From a checkpoint of a small CTC audio transcriber: batches of 64, 39062 training examples.
Rows from block 3 of a small CTC audio transcriber, named by matrix and row number. Each number is 500 + 25 x the weight over its row's rms, rounded and kept within 0 to 999. All counts start at 0. Numbers have three digits each.
After each channel's rows are labels from the 100 clips, of 14976, where the channel reaches its highest value: "peak on" is the class under the peak. Only what is clearly more common there than usual is listed. The data: babble in 24 made-up languages, each with its own sounds, syllables and stress or tones, from a formant synthesiser. In brackets: how many of the 100.
# conv: width-5 conv, stride 2 (model.blocks.3.conv.weight, 288x192x5, each kernel summed), inputs 96-191

conv.232:523474501521501495503478503454481469510484490482530548476464498498465476521469470448505488478521500495511505503516587514509464488527538507484471510520518499484503477480463474505510463520471549494531471465496516568504461530500510472472525517499506495510515461490519468520479502537467488446
peak on: /ɹ/ (37)

conv.181:533464514516490514531537517482474483502446494496545495476521468533469482528519518493463488466502494500491527464503465501518531493487539516523545474476515509515462493505537471472468483519507531542505522507507450525508508523475469528557536494497528525495504469489494531498506511501501525507
peak on: /o/ (40); /ɔɪ/ (34)

conv.172:504500497508534529538527494503491459450500533545514557529491519517541467519440542498519462489529509513495512511499487532507523495532537477500518468489506470480523468545521493498506493522500513526499531480481469547535527501494497479500520507479535486470459532507496518442500484482528482487
peak on: /tʃ/ (41)

conv.265:466476502516453501430495511515512527501498487509499520489518521469508505484478515469508502470498427490514471496466475444494530566509529452460475472482462509517479459483464491489521509488528492463487501459492503427487513476494498557512534529485492516494511471489477481492487485485529487534
peak on: /k/ (58); /k˭/ (37)

conv.284:495470535553524507485505476490469564533452491501511494511470500510455507494501534495508504478497556493493516520461522474503526472532497504522500487496509464501458492471494498463521503490503504469462511484505543521540498497522498536556468544495515535484511453532503506516525514550465549517
peak on: /ǃ/ (86)

conv.233:489515465470453464514474422450486507481515515474481462464501542509548503463496459531547480508534497504497508502508463474504484479565494531482515518477469518498508505483473466484503465484494518473507510524495504492462483485475490447481475506496487496452470525507535530503508492491532481477
peak on: /z/ (32)

conv.36:517505514483516507518489492518489544464522518516510523498510493489488509505539487526506530495546443496471515453524491518510515501485534497532506556514490495471483543474494533513516459500527514478553486500480503532522508556482510558526506509485521501535502496501510533455435509488478455493
peak on: /ʃ/ (44)

conv.68:465434476546521487534497478472490515508508488482499502523552469518522454460498489476488484497529509513529470486558477500512486521503511527470440480539504461487499504551497488483525463492500477494503504495485476514522508551520538510526559480499524492498494499460445522520432477543490516482
peak on: /ǃ/ (48); /k/ (26)

conv.26:503478484467511516473467484464469493493506495527479494490518498437486484468459509488483460523507517494492555502461468524469490517467533513449503500516503551509479501476513466523495509514526433464497470467499491482492501512515535530509469435520471525553463525480489487504531493491483475474
peak on: /aʊ/ (66)

conv.74:441539477487528524514517500526540477487530512474510519510498515473533489536485480527526545470526518515500481502489525534508481532506518487505514533509510511466509529493485521511482506474518491518510490472492488523505532505538519511527503535462451506489561496507482527477446483550496501490
peak on: /ʃ/ (26)

conv.84:508490486505520521485501468532552525480506502482492511522516517503468503471465467527548513468449467455484508491489499480504506490471517465496487513496473514472553489530498479482495510523510473512493508499483509456498510504539483516497489540474540538476470512497506475502524495509490470463
peak on: /tʃ/ (51)

conv.146:505505505478528488510459521518488493496534494484492532530533474473480499485509501447455513531541549538510487525528497468500453538482513489504464495566546532543516489480472453493478487560511448475504484424514526467494462518507488500528502453498489528506482510506488480470503508505516505483
peak on: /ǃ/ (51)

conv.167:515496459573494519502527483503522507512505519513462513502522489498460508489496500472474476487480539475451466472464505452491510484484480520445481527515544477504496478521507541521495509477516506558512539504508501510503505484478515492507492476484523520478475475506487443518508493520519515449
peak on: /w/ (27)

conv.48:517499526501523466502422524452526513534450480509478528485538506484473521498485492520490516555486483471530513527473421452459477484502478522526483526455480497474517533508477517517515512483492465523522498546481448460524512492496514463467521497523516490529503495545538489532478503470487459506
peak on: /ɑ/ (40)

conv.64:518522549482497520471514472509508516530508520517495496510520478487559490488532523493498514449496508504469524515528512492505535524502509453480482519511518500552530492499472460526514489498529472460515531449499511504505518478474518475521504485511488473465498497481469469502521476505535456467
peak on: /ʃ/ (27)

conv.96:513453503533545557496494482496529489516552477488549500496499521491513510557472473515493497494440451508525489560467489472510522486473531494491464477517471482514461536532508496466471499433462477458478480498512515525479493486479480501491462515485521510469463478484488452494495511483525486489
peak on: /ç/ (36); /tʃ/ (31)

conv.170:500529481475529507539465462495539460456489502514514505449489498500488501453439503482490537584536534480468476485498491481512463501529576472499499474484501549522513473493489521502483531488493533473515518413491519440479460464482509537489503521504501487522474512506488480447493502507483509443
peak on: /ɑ/ (29)

conv.191:507449539504518520490557477499498521569514513521502525524524520500525538480490487493490485469492496476486494511475484488472484510490448505532487481488468486449500447475540497478495519471464493536509505509489516527482502514509490496507503517530568502477448441496510511509510490528481482498
peak on: silence (100)

conv.283:472479495517493524509488517513470501580502494485503499529508467493489524519476496542477496537510512480515472560507489473486539484453494520484509475475465518520500493501533582520559465507510507485451471511525464518519498444486514481446463492507499529507498490464493526490471507498521502500
peak on: /ç/ (33)

conv.226:535455536533466507502528552528530533467512481522559502475522550518491520481477507519468517469512497452504505484527501519513491481478445470451483504520501497494521500512526435549491522491494495529483546529499474439494528529508481513483463495515505523491525502470465494521466490483545470490
peak on: silence (100)

conv.180:501504508532488507524505507444529456501489510476458523511514529459523497507451478483511488470512498487501522473455480481515482498506450508504490544471480487458530494490528483444461514473495424495474531521512489485497523525508496507529487512528459468533495525541529491537541512504491522520
peak on: /k/ (31)

conv.177:457452437506530434519488482474482522496480506516472536490489517459534515516529512521445481486510512496524543490467484490526506473475504551499493488532521508491530525501496501554491498537458495528505504527496480521492516504490523497519501512491512503465514477489568520501518525491480512461
peak on: /ʒ/ (28)

conv.147:496486473471531503498522511504506454537505533519527479524485507491513506510531470494511514537502489537468485514499453465459523511490493480488503461501509532504508505511473488491532511554512501469513496487549534580486507518502476477454498494518494493511561481492485466507512507489511534515
peak on: /t/ (29)

conv.58:476486534496509472588457501485510515500511478521488531461501546481503541473550475497479508509505480493492507507489469521518512486557501488507509526498488467485503526513480494501509485518475482517529497461495521521473504504490500478445502519475466535514507458494540545509459483456481493525
peak on: /ʃ/ (28)

conv.145:485529529462513518506487499522495472487532506520514513480462527541469504503528493484518486525439491554523503534499508536433507499462493500527486447495516487510500518478507514502493481492491466553493516470464511512506525486511470455529468501466512472487516506517488489516513492554511537497
peak on: /s/ (35); /ç/ (28)

conv.118:501503505516530463486524491451495544440539470491495490523476521486504521501493506446476509462470515477520484488469507513492493508476482546494525458537500462524477521498533479478482506505486518488516498485464483467519473509533488500462535477533474508485536541494497520518455522495536531507
peak on: /k/ (38); /t/ (31)

conv.198:547528520531482509510463514527503514519502496472486522509537520527476531480499477489530511442552499516490497465474503515543509527499501516463494513524449476519432534501486512506505486491544473523526494465458559448486460481475544513487476465528468484498501506478507489497467476505477534494
peak on: /ts/ (33); /ɔɪ/ (29)

conv.234:536522488491532523527530488492512515489495527487490465528497505469552486437506495485509512528519494517514482508470500465494493487489524504484515485506489475467476483468508458498458479474485484469536542509467473522477490505486477533535467483513572486473478537497553481523508493477508529490
peak on: /ɔ̃/ (31)

conv.110:503501508454490533480452501512487492469469496455508485488460489540471476510491507485574489456514496515489514529471519484516466527481476494502506493532464485533524515506500508477492460508505521535536504519479488519512534479534487516454528469489527503529516514475465511476462466484434506525
peak on: /æ/ (71)

conv.134:481541522453507490526503525516522490495484479482485519500498495505533494485526527511483482532556486491489488478526503520510485499547465474522495510523482540491533503491494451496465550522495428488484497492499472493530525503499473475485490498517453477458459502496487472482516458489536429456
peak on: /æ/ (28)

conv.218:505453535493512439502512544512505495510480521500443453492499498557500523542488486528508533505499488505508502481519493565480482529490504506503479513544472519532527542493515524511483489519508491520501523508471524507479470475502519513490501524513515535548479507481509424497524445543500475499
peak on: /t˭/ (27)

conv.131:517466540496476509461517499526504468493486533522521521504501471476498502476475491475469496480465479453450448491495466504454481506471425491486473502521527547511479505513507551523531507497501503507509526522497494498462495537462524563484514485544525517516538523527483466496484504494501500492
peak on: silence (100)

conv.266:488501464510580469528485489500472475504517466491524512516467535462478491486504502481519473487525504497487539467478504489521475477539494507485508480490492494460508487507491494488543483483519493517485513531470509496503482494512474458526517491514498483472533454522443491495548481487494465534
peak on: /k/ (30); /k˭/ (26)

conv.13:472516519467526481539502490464464501511478485461477494516497469505484478496506496497538549500476487464473516502508525493549519482463516517502535514513499495504517505469529425513481486505500515494493543503455455457453468526474453480494500495520547495497479527536480510521539502483501482477
peak on: /ç/ (43)

conv.103:516474525554453522449524492511521478498536536483478484490487491512504547520500470537492463481489459450470510505500509555469486503470467442492492538497494529475462515509509518487531540468498500518490533538495510477470472506508517478456535540488466550481481488528490547495561475520467500519
peak on: /ɛ/ (36)

conv.138:476521531491513475484559513524473491423482503548495491490480504542469480503512533513499503504513466509483489514517497490529518467500490497539533480499541490517552478499514491518461531459481486487507477504485487503470496496497495472467483489496554491538500501460492468512485506452492455494
peak on: /aʊ/ (61)

conv.35:535500544482483461454527501521507520440462488557497508483507503496517516463488484517511479524487507473512496496535507502506461472507484505456478499494504483520502515464472549549494477511506522516525503487537501526528474483506486461512515508469496490551500507501490506527503539471510507510
peak on: /ɪ/ (29)

conv.82:516494493508505468513501539505529508489477509471510492502477536497495512494451487508483494488527514494481543540466424497513473487538527513472486498521512559566563528510538503537526515525520509528527511496491496536522466492490489497460500513518498489493539447490496515515531479517506498516
peak on: /ts/ (50)

conv.230:495454506480509514545487513502516436478488474509504501536520513456481470536475491514491506516535502453463515499456454522507515502517488501474490523514491459490499503540484451501497493507525473499448505505479527462491496476509560495517488455503501518477491492508515471503514481485492517460
peak on: /aʊ/ (32)

conv.4:496490453501495454490499474508543475509516490532488476518494516507479498529486502475519508509470495491475539537494543461528480513490516476491489478455519523494486475472518456468519528544539461489477504466490541547484503501533505540538494507452459546501513476520510530515511497514531518463
peak on: /p˭/ (33); /ǃ/ (27)

conv.214:481536502552513510488500524535518512511494459521493476476511457517506489520488500508484500488491527531500494493497498455474517536467489504464525469466483492486500511446493503495488500533467481469447466544518447492514514508544496555526500525509469495464534511503526488504522486437540483525
peak on: /e/ (28); /ɪ/ (27)

conv.125:511465547504539478481518456487519524496528498517510516521518507478519495532506547535477517502530455535481506470512512503439517505480480512498508502553517492483484526534494507519514465472473536489490501483472512492499481543527477503520500529416489535518540512502484497476501524496489481541
peak on: /x/ (42)

conv.263:531489527516516498491500503562530477478512534527507474488552497468485538482476468548486524541552489486478488488494493520541475517522481488513533510483511489488514477516503473475498511516501458537509530516519520474507509536538476500523480512454498506514490454508495525503504513456518470503
peak on: /ǃ/ (37)

conv.37:474518516526507502447519524487575465483520493496518465509477481510478507524476547501462501482509508495464523502484491462465484492439448528534521467531512503475496456549539495478530504517488493516515522482503493503528524541469489490469520499485563492440470487490468481519558491487509486533
peak on: /w/ (29)

conv.222:497477510502523469488479489531481468468492522461490502513486549506506494500487465497497490540480503457504495514508536495539457532500502470528452478491489518472509451532483477504463506449499516492529514505438485503543501467505533486498498548496540526460498547519487520493480520475500521496
peak on: /ɪ/ (37)

conv.229:490497488495528504486519513518502493498498522505459490467477517498501463510472494525513503496484451507513466473513493531487509495520497468520530488519482526476476452528441516499460565526528469477536524476473483502508498497466522472513488474495533480522470518507486471472505473487508530503
peak on: /aʊ/ (44)

conv.8:508481524516486501505496525455486508523504513509507522506465494528535494540499491511531511525450483477505564485519458499445473496451546475512474490465505556513493471482492532486450485504543514475502463503537454497501495515485497487491499511517519522514519549509500482516508493482539500502
peak on: /t˭/ (27)

conv.203:478482525506457489529471507498511541490536481460490528501497471503528484448496538534484521504486512480501476499498517491504469518515463536501490532491475456501474510516484565488510511569521522490498475473502482500501506531509514516495519495455508486524514500521491493500516509501486509516
peak on: /k/ (33)

conv.217:502513464472507531507541501501447467504506530486494502489506493496505494513483488476485478491511498471522498481471481469509457514518480462461484517489503520514525491464478534535478488484472499496516511531501514490534486521518527511469485509476511511507536512482468503480485489511453514510
peak on: /s/ (66)

conv.57:497509509518488535469478471539477509476487500522498517502493488533485500477449502481493521478450538488488522566491462532506528497503518514466494486493528551482549492508501495486526451485524453508505514537494511505532509499509457453448528508485458473472442491517485476448477479515488461564
peak on: /ɔɪ/ (51)

conv.260:551522476537497519496541463507535487524544545493510475530480530476533529476508460499529498496514476480497497504480500458525535514512464461469461531525508467531491493474505505499517547499468524466499471469501458462514519469532510488463476525483499543494453501514474461489504502487483472501
peak on: /ɛ/ (32); /æ/ (28)

conv.133:487469529478554435465530460511502516474455486537498499494467483451504499538522533518468529529500494526485530498531491514499472491521503565515467520489470499497486516472474520525457494493501532520483506483496521472509509496510525480521502521489503500465500525526523507503523556546479509505
peak on: /t˭/ (32)

conv.116:456459541472513491477489477535560512504494474507541492528527479460484512540526494465472522491509507539494481494481490443530508518501460477474490508566483537512534512550531540493520520493483498496506526542445488517519538499529512492470522493498496515489446498517526502500521527499498478484
peak on: silence (95)

conv.243:515512449470472492461486476501474515530514515485520533494483461478513511512464468481492495480489472492479511501450450512463489505517475491538517493498499487516509504506503487512465479504480472469474513524471558529463483475497488524510457505490528560515479479495502489483484472489467495499
peak on: /x/ (55)

conv.92:500464482466458539489548477523483501514496511493503490464518440469472489536493509478522568486489523480487542500516505481497473532550525517487484525529499508534530506494508506451476530485546476478482530497505490547490545523477472490510501514487525499531493496514523483477486480494480468543
peak on: /t˭/ (45); /ǃ/ (37)

conv.245:536529486486506487527517472527510472472511516451532509497523491446517495490488457498505483517479506509500504470487415486513501492495524501510527521506496516505514519514504509512474499515492479486505475540507481547482512523467518497452503459494573486522511540484502513500501515475502440484
peak on: /ts/ (54); /t˭/ (28)

conv.144:556517489515502537518464493502482458497525496488479510490490513514483465527529481497475501441474479507505499529503472498474559514509509507516493490479562549542510465470533479508519453474491505501523505483473533475512508501478497526509501519466512506485496512484469507474511498488531486499
peak on: /ɔ̃/ (48); /o/ (26)

conv.12:532560446464496486492515489487527522496531503498535491487503464465498483490508545522477502469525541506428528519526495541533502492495501471474477515517516460545459477480488446463479507466485500500512503519513514501471509508545485487489510511518471537512502503484524515504554506544530534490
peak on: /ʃ/ (26)

conv.213:483502547466528452520500513458533517486491519535506532506480490501517504500522523481504536486511509493511481494479510495539472463534497507500479514502490534531487517533450516502479476510492527506468503544479486494522514519480499467495473496506464497483436492502519471523543523494507493508
peak on: /d/ (39)

conv.88:540500460486509479518468498481519512509520536478472482524502468479467476460491509496473439508503505481447514469527513517523507467458500495463473492484536546512518495497504511536459496496545515480532529516517503537493490500499508482566509544509522520485512510518472552523505516537500521485
peak on: /ts/ (28)

conv.228:487477520496462530482517524536496483449483522511499497499503494507445530529495503535515476449494507500510469505495519470519495506536551483484493471465518464553460490498495496507455494510481492501501547491516497507503499489488544479492452469496568467484485502491474482492458470495516482523
peak on: /ǃ/ (87)

conv.155:508522524510515495514453495494498431466521479484531482512457530505516486521490569527510486556462472525522488512495550536492514489475493511482481492479506431518510480507501463515482511507517501518500485511482519450505472489525523496542506501472496496480494517492521492463542491520485526481
peak on: /ç/ (39)

conv.269:523516508509461506493475467501450492505484455541484499504484554475477489527496491502470495500492475483499460490480473524498500506460496498561467506525492522490487511492510483533514485461488466536499455520518545458476475464540506521487509532499509510487531530486529489482492516496495518542
peak on: /ts/ (30)

conv.237:451462476482519493491513478488461480479498494506455460461509502422534493487533461482508508503519489499499474496525494534476491492505496499431488528489516456501516514520470441521476502532585467532498499506513578567490472468456520473464439470496514499492492498514483480476528454469534521472
peak on: /ɝ/ (44)

conv.128:489519518478463505498468475495519513488500507488480492479500516539556522494465551499526524508468489500542488507522527482527457507496536544481503455497504456505476568481519497517488509519501459499450527468525496487506470541486461474555525459513472509501504522541502467498517475539477483486
peak on: /t/ (28)

conv.115:550491489473501464474518497489523480467522482505485507464505514499505497497497488480520491531480506538418503522475495441488535505504495499516478510539501494479540486536484478480503505476514471499500536540450512528494490498543503486515503499507488497434481493513462498517555508509498491466
peak on: /d/ (37)

conv.185:528516521496537507529473558486496513481526511503510542490445516493494498500493468471505499453534491539487479515516496520493501496485430516484470511478462446463496458484499532471513524484507504519499513469527483510497532513544491533556503515474488524471543465503494473468491475502511497470
peak on: silence (100)

conv.19:534478469471449513470487480503541491495492512469485497488475489518511515540526512546507492515485461485492517475559513516546518501454542488520496509460496492487506485494530510555493506512496493508514516522511520506508487479480509477514496469520488493475496476486520499509536478537564506516
peak on: /s/ (63)

conv.238:525505509536507493535522478500522511551476521505508499529522542500547509482466488457468476494510512528520487495507460499505449542506500455550497468556454499501451483516487516509466500491468503495553499513459510521489517480521522494471486505469503510492490526506496482507522554513464521523
peak on: /ts/ (46)

conv.235:525478483432484467530518487514498497459495505503523472477510507479524517522543515485508484520510484518507493504520488523499482513521538501530498505450473491465526510508480456501462508565445484496482497489520534506493490476504463526514492519481485475514472528531505522527497473498551518492
peak on: /d/ (35); /t˭/ (27)

conv.160:482548472485518512518488515563584495464573531509513525516522527501495499501515505481469495525509519509488525500506477499452456511498498501533505502498486448553495520500555489511509513519511494484479509504502537491505500536525537492495494517482547526506514516550498441493511541524473527563
peak on: /ð/ (30)

conv.9:500481471487467482544509517477476500494523486461499520501488566529451520507501476552513495489513492460510541514523496478475494470522520471474495486468468532498510461480499482551512462498511484473491499469508524527459471482468504500501484512509514514511516532465589490516518491526538515508
peak on: /ts/ (36)

conv.117:523493476514491522481488554514534489521483454476516494495558466478513499510501513505508484541513528510480454496468445522554459531490525505489522465507509493545489491513496503487491492459519472479500474504464493503540515484495487432466475494502524522491464547519547510517530539490522498467
peak on: /aɪ/ (77)

conv.69:462476477462460478466489502534529517457528480469471490490474463461553469463516546482465513506502508482486529496534534512497511519518515552468475497519518493517583505488516478513500508490501460489470526486518497513516535487517511468513535491495505487499524495511506499518527539473499537508
peak on: /k/ (48)

conv.272:522516533522517545496533531531478556497523530471512500520492498484504464444484504467533504507476477527513465465503519448521507524538472510528524477549500551508514478496474491471540504462447528503499508470485470446485487474482480513526514500543475512498490496495521518502488519472494520524
peak on: /ɔɪ/ (51)

conv.7:510477474507486470488523473503518502479477484517469512442493495479500511503484519506464495513496517477533498497462504491468515500506525534488491480461519508515499476476472488550449481541505510519527477544465469515469504559485491522473555478494533482504489475520474484529503483493505515437
peak on: /ʃ/ (29); /tʃ/ (29)

conv.52:517483508446478493506520508516515525479434466504457473503502478482487495474510507469467447512491567468494491509471454507478468465441526476464503512499519509529500535494512536545487478542507489500521513492526479497508525472514518513519504509503522465558515470507557536468511512509522503475
peak on: /d/ (47); /t˭/ (33)

conv.77:492515507509492516516504552514507517487492488491480509489535496512488514490516494520460549494459517490522486551473507499454477501503494490496529510475470457482548493532507474499512547457481506475543476474522482504479487506504519511465512472469531509482521506477522498548487493474530461494
peak on: /ɑ/ (25)

conv.47:504544529469450470502471498534476513530506494510472532509505510552488470504474491478455521523507471462519516520503453500475456550502508449485493463485494519476477529482507517485520459508503515468546518516455499505462488542504510466473477488477511530476484509480553486544525551473488498527
peak on: silence (100)

conv.267:530430514507505495486514512505486508483534511476537516469472513490480577545507486486523480475471503477513500479480510501505510475486477460512484482474515531511476492521432522517502494483472516488506512477534538502499486492505475534463482535441488515463560442496489485493474506522494448493
peak on: /x/ (36)

conv.202:508450492513452494458471489518479516510483522462506518507514452497488518426536476511515532508567462487468485462484521489484497510526498509495468500504465494433478508514468530494519486500564483531490471480511546499512523492510542438516515479486502497500540497505495488498515530518430513506
peak on: /k/ (37)

conv.236:524454454513519489523510486461487516460492543477544514472520549500530506478498488469543502472512542537513530498485490467546493486536547478507515489499484510506533483505472531502468502504481455500521531499502533488505532523534530528522495519487543481530526535510506488544493521514461503541
peak on: /z/ (60)

conv.192:487481509508481522493493499484528552509519495480524539478502490450470511513511515481486500472499516489473499504489503486535475491516483476559515502428509492472463477516490509510536512478516463539492525473503545504466471489497523499486460472481483488474526472530482488505587489485492506534
peak on: /z/ (51)

conv.53:431520454500497513532526504527481482504501482495494443509518514529500519511485488507510535493503523461506468527492517506480511505505487476539519491504496487496474485510518489539476487424529559496502466461486483523441484492467474524555502515499505495482495490491573502516497514554511507454
peak on: /t/ (37)

conv.251:492507536528490486513519517507540485462500514481516497500496520497507520518518509468501491494517477490531487546458524563481493518529495462476521491481488513497519519513496528510510517489491519491496518473458498510461466540499487484450540522468507553501477565487479492519532482475488519495
peak on: /x/ (43)

conv.264:498527491488547484481480511514495460487536510487533487491461485463507479515558522487546497499508505516490562509504507502477512519490441528433472510507508508540488504509498456471493526544473554493490495518523541545442480484554463521474519518512502499473478498530543502497512516483463553490
peak on: /tʃ/ (30)

conv.193:508481502517450542459513519521515482522487517540503529539501481522507505501502448486531499493506509490489496506495466473539480504532464489511508524483493486463472513546481507492540523531539492503481502498519501499457523498544489534475489487517460483474508506490483479539500484471493492528
peak on: /æ/ (46)

conv.206:471491578482545510496531485519482477480530465526480510503513493483522482505517487497575479568551543489478491494481494532517546531509506486567537560493485505499492521519451516492522500502473438509492516493508533504500520485490496505464493523521512484507518461504539454478503487460539435536
peak on: /a/ (66)

conv.225:495482489470530515503531490519513511476478493500462480505508501481513512501504564472519475533501505469532484475480504483467520480501502485495457501470527489493527488480461494521426533498470489449511535498493514548493483495463492502510512475472530462538487477508496474568502439471542511517
peak on: /z/ (27)